A small self-supervised image encoder, trained from scratch.
Training: muon at rate 0.0018, 7100 steps.
Data: 97500 training examples, 9.3 epochs.
Rows from block 6 of a small self-supervised image encoder, named by matrix and row number. Rows with one number belong to one neuron. Each number is 128 + 24 x the weight over its row's rms, rounded and kept within 0 to 255. All counts start at 0. Numbers have three digits each.
After each neuron's rows are labels from the 100 images, of 14976, where the neuron reaches its highest value: "top examples" is what is common among them. Only what is clearly more common there than usual is listed. The data: rendered solids tumbling over patterned floors.
# fc1: MLP up (model.blocks.6.mlp.fc1.weight, 768x192), inputs 128-191
# fc2: MLP down (model.blocks.6.mlp.fc2.weight, 192x768, transposed), outputs 128-191

fc1.611:117171102082151161161104122095143093127114094127088057152184131139093116119105122125126110139154094117118129130148097159138141156139143129115153093080119113149140094105073135127116115134131125
fc2.611:159138180111106143107164098149134174102147116128143132111131137135158145123141177138088149151156139110138106116121092107095151171156116117104127128116131157133120134154119142088173082152097117
top examples: pink object; blue object; white object; its colour: pink

fc1.505:124138144178155160126108119097114156139109107082165152154089101134160147152121153094156140121138147151120108093163110130114134094130133132115133143141133139176132116129151106049129098092145170
fc2.505:106097139119118119103157116114132106118155108134143113080145165089120125086163133119099136160079163111068125136137171167169158107122173136145132148126105140124094096171099151138095143108150153
top examples: purple object; its colour: purple; green object

fc1.11:111114102125158133160128069109114109103096089188135157130122133148131095063133109131142123167135136162131121116142152119136196146136126098118108135114120136138172176106208108131134127125123142
fc2.11:119101131110160076115166128113142159159160118109168076134150108127135158120101127167160181114156099111133097104157124151101090170112171130137154112109104133167135133071139105152143130095146153
top examples: orange object; light from behind the camera; its colour: orange

fc1.213:118154106090127179106112132083087124071149124144085110144131105165101118134149102131136116118099141143121147135082066089124130167116148103134183116175100146138137148108123133123134132091121101
fc2.213:168089126147185143161102137151121124160112153050148148104126094145152115095131152126124119137154139158132144140103150120137136101125118115127148140107142137117112117157176164121066102132162137
top examples: blue object; its colour: blue; purple object

fc1.157:147114130149173130113123153231115147119167114137146134171097131116105101133131155100116117118118142134141137119105106139133099157116158095129135126089129127156155135130110156120127117141095130
fc2.157:088172106119116177149116103119100084158130161133172108130175176146121130119087122126158126127131110110190108117157110145147099126145093124119157092112122106135071137148165137136105152118100130
top examples: green object; its colour: green

fc1.336:124155156159161138154136174112131103113164141106135148177097069115125118141148109126165144114118177119121124101165127133103121119168094104099139116094115132131144131129137141079140153149174149
fc2.336:129130118136170115131079066140112115102154122173106131177114155112127135133166122131149150144125132124080152102157118113136144099149111181124115171137141130165134119108118135166181156107161136
top examples: red object; count: four; green object; its colour: red

fc1.676:147096117191151150123144104154130120105150139165156166156117079120117127141092145152134110135144094121097142105148088090114132180113114114101154143128143084122112106155105159099097127144092101
fc2.676:141141129143109119134179084099118100149131137074132107158115137128144112073157145091126154133138177135147101129123162145146117095142117157136113156134107173109137123153126126167170111146136150
top examples: green object; its colour: green

fc1.527:155083154135112160092148149144136102123099158160116127077111112116145159141156125109082134112142173125141132122092117154161102115128151134161139119086129192118094136102180149076100124132111102
fc2.527:090165160131149127141126146106088132149126123122134121093127128129095148139137121116109114121137078143144194098103141130162119168113150116143114121173080126164124167146112179106124129129118145
top examples: white object; its colour: white

fc1.253:130131125131106136208123104145123154122126165123138118114159156137082167118123157132149173120093120131126102099115129134163118140150131109144165117125122139073102113124150155140122136144129134
fc2.253:100137163119119167143169077129147121135142141110153112108126108163119098141099111135136133125119154106141149158117129119159132144120148146091093108112168141097157083139135156151134159110145116
top examples: teal object; its colour: teal

fc1.537:115096111106135153136134066109191136107149119153103097136089125143150144105121153158131096064148145161144079089182137109139159141132120147124167135152116103139153090165160145115139129127139123
fc2.537:135139097091160151139129126140143130138134152115166110188166139128117137170130114108140136101098137133115105122094155110104106131151113104123077118122169150165138095134119148102123137172149166
top examples: brown object; orange object; its colour: brown; its colour: orange

fc1.89:122123173139146146141101124127122101170139107144125115148164145147071106102137141109093110129128123130158118124128110102107141145167101137123167136158114099092122132106132138157116130136094143
fc2.89:120119094165173124124159130120175150105136115095124161123129135145155111126137177106105144150112100106095108120142127112159130125146140140181117112108109076168151124167148139128174090084107108
top examples: light from behind the scene; pink object; green object

fc1.692:143094092115094152119139114114132116122131147112137120142132146118143102147165140117100111144150141120129144132130105103070076158164131135138160114135116198118109146081096135071195103172121141
fc2.692:130079129101112118107155099156144103122134157134128108104141141176115122156162151131127132130132141111113151118117132122141106122090127123156076126126101081143124128112140142116180125115135118
top examples: count: four

fc1.209:141158098083126124149134148120160121156199141104172148114090109140112150104083138135104143134151120105139110142135103157115141134092092128117134150142168079150125128103138098097096127151132106
fc2.209:124159124115114105142111145164124149206159131131118137126149145158156134120112144134107079123100100091102128132099102110176076141078153116086158122115136090125129103102131132171155114117131109
top examples: yellow object; its colour: yellow; count: one

fc1.672:123135130123140166079076145163090126115113123079120154122119158122158111115127132074127103133133096109133155122110081115141129134123118170125098123146102138113153123161143121118139122119109134
fc2.672:135125109105107149162153099094143156164135151130110132161139097091076117145124137143143104108087177155142103150147147147130115122135139113123118100110163071111122127081113147144135109122126106
top examples: light from behind the camera; yellow object; white object; its colour: yellow

fc1.100:155103142145093123172132107112106166096149132125145112121099138107139169132069122109111152126165172137113177122177124103084115138135123124107160128158119139122111090113140102144111166157169115
fc2.100:116120093119120124108150106120090129149133123143145159102132156136147151091152123131124170122109156191108143094138131094127143173122135145125125094120144099106088090104109087174141107134149156
top examples: green object; blue object; its colour: green

fc1.67:161166122136143108087123127112152160136136095076091119131115130083112134147110104121125156136153116114133142130089105123085095090098125161114120105176111144102135125120142139108102128130149144
fc2.67:111129114159096133156113053183122129130126144166126085141114138151161134105161158098078100139125132120144121124112112094164134148173134093125113164105104089115131114085157129134126120149114157
top examples: light from behind the scene; purple object

fc1.430:123129124117131125127164143121186137115095117097151124131139145113127081169178183122097123156126123115151099154139168141117110101130152164097161099130118081177113154116131125116170155102133116
fc2.430:127122125161102121127146092133163166142143154102109151138098097103118105133119100166134115118136102103114100149144180142145123146147121103143100128126113149121116129126139140125099138124133162
top examples: its colour: pink

fc1.743:121117102076155128138149152142124137144169103075132163100090121068138083155097126118105105119163137127142166149117106115155194113123102155166143089136112127088159103178106117097115153089115152
fc2.743:128127122123128112094151097097170149077062134127120130107160096176137176115120143096122115160141111182122147134121149122117112145114150121146067142089087117108084163128148152123110112160112114
top examples: light from behind the camera; pink object; white object; its colour: pink

fc1.240:141140124190099120129081156140135158159132141141166129143129122131105149086134104152108166110155110103135099091157079152110114126157140130100113139121064157155126150115109151082132102091109110
fc2.240:169120139137132122132171148099154146139126107106090134162158135118153147108065116117114111193189133099131118094136137134142121159150089123107141135130132109122120101117115128152141104142124073
top examples: blue object; its colour: blue; yellow object

fc1.222:128121123151101116117133093124126163127116101171165109163105123113114132142109133131109111167126162119095157120138155112110143142111122113143126132104091115138124185115122171111115174148116117
fc2.222:136115106099129118140142148156111117124136122105146157138165087137159139119104164113138135061114110155121143152131123163139152156145120120084126135127159106081139110146162074108162104110127146
top examples: teal object; light from behind the camera; white object; its colour: white

fc1.13:123135123099132123097121133071085125167097131150127118131157176172127168122137131115128162149129103136144130180077123054143107122133156132145121100138131142164131140103092108133104150142122173
fc2.13:154124117159075153129130096152129137120171083110124142136149123105140097138154150119118089118111171111115114103171138192100163119120110125100128122122121129114137088165172120117154107125137079
top examples: orange object; purple object; its colour: orange

fc1.709:140171086104104140125121136146108131133111140168105157104129149144098122088113141094122144140129136133106110113141124125150168148121084124147139166073125140109165154166161153115156107146167138
fc2.709:124061123121137109159115143108146118157115104100120109101115149157120139145117121148151150094110127126146123105124155124103114079050120150112104085120094150154095125114123153097113141115152121
top examples: orange object; blue object; count: four; its colour: orange

fc1.165:123152117100140136147131139139126131130124176109104146143139122122104104144121165098138094098165143128114159092151105138111130108178133121143119129126127180130150155090159108092137164161144093
fc2.165:141145094112136123119078134159118152119136075159142120125150139135129097138125134132073162122076111138158133134116139132135104108122099109090115094113154124116147098093097165124125115111091144
top examples: pink object; white object; its colour: pink

fc1.259:142089079129102146125124126130127111135151095081125150088054109143142096106139142135148154117139088132120132128173112123193078155141107120146158151126127157119133112124143080101126128161110145
fc2.259:131108125099122154116094127188130127125133135131109151146170101136131144120110122096173127157103135141114153138158150153102086134129115142120106150135085095147127141112140080117141110116155130
top examples: count: four

fc1.492:134116105143105120130134105148104141075125086101118109120141121081135127121143140136125167137164110122116138117111108129134133073124174127098162101127099180093105102118161121124125106119140136
fc2.492:098127136125145142130112141116118146154141165133146127120117142146141115136129143112097102156105146118151114184149105132134090153168100154112071175116130096175177167102101132098157162086142126
top examples: light from behind the scene; count: four

fc1.365:143157143141117158138179100092169115156141109155100117162148092150159144118149122174134149121138112112156134129122141132105179160145100165189151103115142165109129115148072106144153131129155115
fc2.365:109113096155120112136108156177069110075115131103160105109149154134090164114115105108112111112106132135093137133160082129134128137108159081119140122169145092155141159140150145100142110144122143
top examples: count: one; purple object; its colour: purple

fc1.719:115149149122123120164090116119155102165145132154170144093159120084140097170092152145180156118103145147125130122152095101129109086104149116115132106096129064143092163077095151143145149160118169
fc2.719:168129094095108153073188147133087140135117111101100134140103129143137164131141131096104107132166123106134132120102125148119144142147126133108108138145090192075172092169154099098106124089126076
top examples: pink object; light from behind the camera; white object; its colour: pink

fc1.575:163105132101133107098161155149093108161119106116145153116130145177140111163150132166169151120129146138147108116125146128116135117167126152152147125147139098113132141162117090094133166122091142
fc2.575:156103149082111134157131087150148114147112164157128100095111117150114114105151098139150153130099098147140123168136115169107100131111118094177153131131154108132146135123173083106111136096130139
top examples: teal object; its colour: teal; bumpy ball

fc1.711:135137156124129171059157104145093119142119156142151070114122178113102114126167101133142142142167128125088127153153101088149131185156113103113118153142116125120136123102100101099119138121115091
fc2.711:146111120097104140168106164127139118101103141120113159123136089138187144159134132120093122124090187121114101126116156146111103142112109176114158096125122127147114146121147105097099110123149147
top examples: black object; green object

fc1.62:144084114140142172110148135159114132086124126135130126102135113160127089101109105145141118130130134103115150074136138119135098118136132148118144118107144178114149097107140078165107097154105154
fc2.62:106138153124114126129071128096128138132153116131137128127128123150166108111126120124131134143102149145093070162152110106089129109161137123150130104128080137137116133174091107136155147119135134
top examples: orange object

fc1.650:128146152169169091125165106114147108151139157149101126113144109129105106070116154148155143111084130137105116135093165152100119126174134154113129138154102121133111114110126129083107130134099149
fc2.650:136147088112127172141169149145087135125107108119169123160100130111124157137113100110127123122143092055125144106120084150086099134124140096110137137145142147123178130186115101149131150122118128
top examples: light from behind the scene; teal object; its colour: teal; its colour: pink

fc1.450:125115122196112158123132154133148133120087112181138130136093174141097136163128110145159148145110119146161150134144191141141158133131153101137136148172140105130142152087122135113135129106197147
fc2.450:057120137166154139122106156142124081132195132141132102113111143130158108165177124122112134115107100116176130132097138113122145108098126163099142136089143129144124096121117130106137153155106123
top examples: purple object; its colour: purple; light from behind the camera

fc1.166:158115131099154137139091143150155106112117103121144059142123146081164123104134114105137112107120144086129157114154145142097139121117155167098146148164144153154151130121052148144114116114126102
fc2.166:113135115094156130138148142118113159139124108126146152138097110149110169140075136153112169150095113161136138153091120105157171109181148126128163156115106118086114093137153171135112116133155192
top examples: green object; purple object; count: four; blue object

fc1.424:119088168130106105149164109130114165168169128106102102137134066123089115091112113146158138078149127109094127104141096175163109114105141132120117155105119155115143160125079132121145117119134132
fc2.424:104142114089170144127154118140146122124120147126055077103127111136177127152121127112097127171161103087144136117158153123068133146140145143119102110108073130134135093158122129158182122111165100
top examples: light from behind the scene; blue object; count: four; red object

fc1.187:112093136125121142154117063108082077139091102135111135138142106102103122133117166125113112139165178109113154133140175137099130095083090105131102152143127145126131090108113137121127131117182133
fc2.187:119136164135128153095082174147150148136167115105172131115072153147102133128162101142143129084129069142159153110133135098133117121138125136108123131142118077124131094174123117144111117142111173
top examples: orange object; count: four; its colour: orange; green object

fc1.694:095117074132157117124137103123127117082138137092086099076107152118135140114142135143151140129083127154142144137110101135122142103127127154161127107141151137110114130090097147076080099155074129
fc2.694:117116148155089133127121135176165136098160089123158139140125160157109114129122110097124118144131124117153125124106109077130128146129134161144142150107136154121088116122068135158092110134110138
top examples: count: one

fc1.202:074153126113137115130158165132156161134099119100087061120117134112104152129113099117091103126142166098121095121092137191139113103159133115146173143121141135110104131152117113144154174124101092
fc2.202:151119161118128108125101107125106135138145127107135103107122150142111134100143124112107161145112131119142126118107125162134107155107139166122141134130120122136078168077120128072134165120124119
top examples: red object; its colour: red

fc1.214:155145110123127093096108149126072117105102154127131127121107150119132128169133159139131095116102134099121090123126162154099137143125130086056159126102098142102111154154108129129105093139134103
fc2.214:145147150119128149116175103130148184157108122143116097132171111137116136109186111098114109133167150146119144066147091104123118121154118150142138142141161101154131135144144156148108150107139120
top examples: count: four; blue object; pink object; yellow object

fc1.547:126146124126146164106164128148112104138134091126125118085177133145160121109143148147145167137174111111131089141138083140148091114176108138140148142150073158130165121116173118167137150102124114
fc2.547:091088169136121100125087141090113145103128130115093125133108118109101153146157124110134136141171126124141186133144120169136121186163157098094142147111153164142119141172098161142112128144114114
top examples: light from behind the scene; count: four; blue object; green object

fc1.427:182120110133155124098131143109116109121106164120072154122150121169140120089107113134134115160103123119135122126120129143150146109155088095114116113104127150132091104124117100140158147137147148
fc2.427:105144075119147142117146127105157117111123122112098102126141125124165112134122108112096193102137144136155103086119116117133167107128119133087105099130193093168141134130085147166126135137119180
top examples: pink object; orange object; white object; its colour: pink

fc1.744:117168124157149169127137106141159121133106114159059118117082137165127116100145176132143163124127062156152106130140102121112118132188094164147164119154170089123174125138117153096176132139137120
fc2.744:136068141150118113137147095143117126095136138127146135135176104076112161113080110112151148113145138074073098135109110115117110152158165076116117131136112165108144097142144135138103129101120145
top examples: light from behind the scene; teal object

fc1.381:098112064087125156168134085124091116139061159135138107146105125138120109149085109143151107171133137111116165126152090121115108160133180115112104142107118124120138135140098116088149155182120161
fc2.381:154137181158147106060111127144122133109192118119100178126109136132154159128175167150130107123131126145118101108102113157152121071124096156139135128154149132164109131095131135162104133060154094
top examples: yellow object; light from behind the camera; teal object; white object

fc1.144:082080147167110102144135158144143138103153093127119164143198142175149158109145072099158119132126133103138155120134150122115136131127103130119122140151141154091154128106104129135127173131121113
fc2.144:131156123131126127120125139085081123165115179120133085122105122156100108093134160123119127101113150157122094162113131113113125159122164115157103109133098100160115099152145103114143094129057140
top examples: teal object; orange object; its colour: teal

fc1.54:136132137109080142119128105125146142113136125175097114118126113124175173118133177134148124142116134137137128106065102175133102088134164120116135165160136106118105123135099174110112062139114111
fc2.54:116126097115093094131160113138114176091163127138134172114179131118170127115143103151133123160090147124107131144112112079161110133151111109112157157114135112087178115117149133156088108133102125
top examples: yellow object; count: four; its colour: yellow; teal object

fc1.637:118149149147148135134099127125120125121197152141149116103122136135141155080135123150140128087110055143110142137121085135103134152123127148106105156125092162120114158122144076117096125163138118
fc2.637:174129064129119145168114122135077144143096128091144146105129131108150122158151144103138121149139170120165136129104103146153084113161095099137154134103125118123118133113125146157144167100098113
top examples: count: four; yellow object; teal object; green object

fc1.388:131097106124124141131120138114104100089073141139145133133135109110141100159143182134159099131172124105131162135172160116107142105160076163141149168130102179131102140160124128119124147147105113
fc2.388:119139148138100106132101127131138139165150116139132151125124143100127132097117072122071163095120129177153131112084072134173105116122134110140096144121083115138138103112129130132159112069112089
top examples: count: four; teal object; blue object; its colour: teal

fc1.289:094140097163140105091106084150126145101115144128129134174118099129135124158087171120127154104096103111138110144154155121147111103168127136122153121102144144159169182106112153124114098088172083
fc2.289:110092100148132093126141128133196137154142135157109125182164128144151108119123158121087124143171119128113110142127107154141112124128156171096109112117149099112108114112142138142149106178111156
top examples: white object

fc1.534:080124118132137119101128136151151110136125131158153155075109092143093129114124156147100100113155124149126094125154119131116159174123097108137131089134109156158120134157115128108141146160182096
fc2.534:126109105141134087116130163090176111164140128118140134114106100139147112139178096086096179144115136088103156095118151094123151155117161146123125116164101146151158117146141129147161108110132163
top examples: orange object; its colour: orange

fc1.279:169098135160112116142107175106133143128139147132151132092167155091111126133063119081123122092128098112137133124138087121147110110111177113129130089159130078089093151098115144111121102135110155
fc2.279:096158109099134135094150138121142117170112162146102130127111153185144107110188141107163144120142135128111119105126146144128139122122106132101099141064140180160178136150106149117143096122165114
top examples: brown object; its colour: brown

fc1.2:143129093142158098142131138106151102108127090187147108162102098104159151110140117139126171126130140109169153167115110094074137125122105158126103172172115133119180117099125117102149151153103106
fc2.2:121104163105099148130106132146135147086143169115128171091140143146133134146130164129098119133082135143080120115106129133176136121130126127106119104122126124152088101146150085145123074119145161
top examples: brown object; its colour: brown

fc1.18:138175114099132142137118093136137140121149159136119124138135116105134103107114110108093157125114062127165098160110135135112126134157110091147137165120158146168143126157124100147125161101180134
fc2.18:142126152129119100136103139099142128162104116136112097109107118145142105131116088122137170102113123117091129098154109098133135156130156142105132133161143101119155090145134123126138122104083124
top examples: red object; light from behind the scene; yellow object; its colour: red

fc1.122:122127166128145147126108114126123102111169139102157147171165136136133114130145127162144130106127101174112123159133146150138103130212106128169166140097139098134162117134129176141118143158119166
fc2.122:130089110170154132124129124129162123110137159080146145120175174102139114142135076134100129121148108108067176144106131144120199146131116144090134153137133122165102138096110118187104123142108113
top examples: red object; count: four; light from behind the scene; its colour: red

fc1.699:133141174079124158153127117138119113131163144165165139158116150105141123141124141151153154109104152148145126136143106109095137129148116102091077077149140123144103112127143104102111119115117130
fc2.699:145115098146165093111114145113129117131131110097139114124140115105107150133152098139128104169152086143136161123099189121148127116128123124101181136096138141129146134150126134130160096116161102
top examples: yellow object; its colour: yellow

fc1.203:105103144089162121117142126124079131153111122101134078096089106139111141112122120096115089139165124114102123152125105137129087150131107118100099116105139137140128150130136137163091122132158114
fc2.203:120139101177113132115119139120143165160158125116145125156129143119151131097140101133138118137105130152158138105135110147122177103158171105133070097121095140139158113078124092135123124077071158
top examples: its colour: white

fc1.254:131137100119080107137155110103115095104123088092139115117062107120084130117164088109139136131128124130116115113119097127068147118154133077105119101133115109120119159108120152104164095129107158
fc2.254:112130129128155135142112128110165164168137151129146130152175137111169116152127173166155076095152148112137094107168126114170084164138138095170151093108145107090084149145125104120099112128142133
top examples: count: one; its colour: blue

fc1.406:112108115100157160109102156154129162101144096135139121132143128090121102155089143159141125127097119137105132151140133099156124097145103152135100124117146093116149149102121129083110127154104122
fc2.406:101155080167153134111150118126139131157098117096113109128083134119162129099095154069151081087081186134158132160133140150111093147149175139116119126101122153138145153158164113120145095138115131
top examples: teal object; its colour: teal

fc1.710:101083173131144107108110144156113122141121127132160166145127191120132143131150084119170141126118105093153098141189089125117105115099087107122130123082101100074175093155141163166138097172164131
fc2.710:128138173126106124155113103097153103118118133134132134099111141143129133129136136152132129075099120134144113114134135155169133151170055113162117091118087076142097170129100145156124137108110112
top examples: orange object; count: four; green object; its colour: orange

fc1.163:150114154154103180125130127101152098101132172090143156110087124092132143139081152123089087103092101131143121126140120137148093137094113104157118099177116106116119106121137137107165114124159160
fc2.163:113102144133140076131157114168112153122116121138128128170149128117169134128112107149080120109131109159101100132123138152120187133105159127126118110157125135107159086125084168129105141145142116
top examples: teal object; light from behind the camera; its colour: teal

fc1.706:156124125125166124121144131096106094137075099128123108100140163144144091139136148118130132110116144132103154136124114135109069129104100158119133109165169134124147131107158139123115136176123149
fc2.706:141141103159116124139090153104137123130109147109093102155108114121131133131116087103115137159144104138118114140121114120123129132135143091160119098167105126114087153124160102112104153073140109
top examples: red object; its colour: red

fc1.386:142094141116143158120099187116126128105118162135099159133102158141092136105108112165110114167116151133087153105096105136133174139112121127096125114133121167127165100114085177100153173187153137
fc2.386:143161144156124120140131121129128110108122136094171113157159128130135137153120139142131147152115129151111144115188136172140078098084108115157111123111131135102105154141129067143114152135139089
top examples: red object; blue object; its colour: red

fc1.407:092105129117149113145126147131123132160131087109122117152111186138133089167134125106113118114186113123168125108154156104131162119174132147128124119122139140110133082129141138109106131118096089
fc2.407:145172140120165125157088122128108147127124132154098162136142087117107181101142122153178133104061128146099110143161117139111109109117107136090119126111141140108133141117091111131187112137115145
top examples: pink object; count: four

fc1.357:103124146075106124126150183135165144126121120141090102158140078127159114096133137107154141125149099121130139094083135116098143097147134132159134112105087153118110128147109131136185138126168086
fc2.357:129099120144175153131120101135141143146161109098127114141142120184171164159133147076139133124092131128134150160143148107149088088124150132129118153166105116141125114146109105149094108113136159
top examples: purple object; pink object; its colour: purple; its colour: pink

fc1.278:191103166123146182118131126104173112102134135153118084143115111191161172132123142081123128126104124147171112130120126172127145128137122142166107157126131137149093109158105155153106098141112145
fc2.278:116173150153093087150122116173149093138100159125124131154128161155123131129123097106134143108137147135140151141107147143154141108158099124108123109091111123106102132105132108106125132160147104
top examples: teal object; purple object; its colour: teal

fc1.557:119169152142136132143121084103120131095096162104164133163118108092150141151147144130108093115098120129133152114122135151122114127170099100129135093138127118090140129113118158111108087094127114
fc2.557:110154124118146117122136110117126147163130129147117131086113132159162159116099088173182172107187157121125107121120135111148120119131150147139122124114119212167114136120124121158114144188134135
top examples: purple object; its colour: purple

fc1.327:125135068143112085136131141130118145126118120142101123099125119121145119161154106129105104139133116103095120143125115140088137125097157121159159128125159146136099155090168110158128141107117141
fc2.327:149148159149103120112079132125155157160100105129146149123148113157113129162110127165093126072151124149114128078123165107136110129136111114104112113136080116129135143094145102130127118150100138
top examples: its colour: blue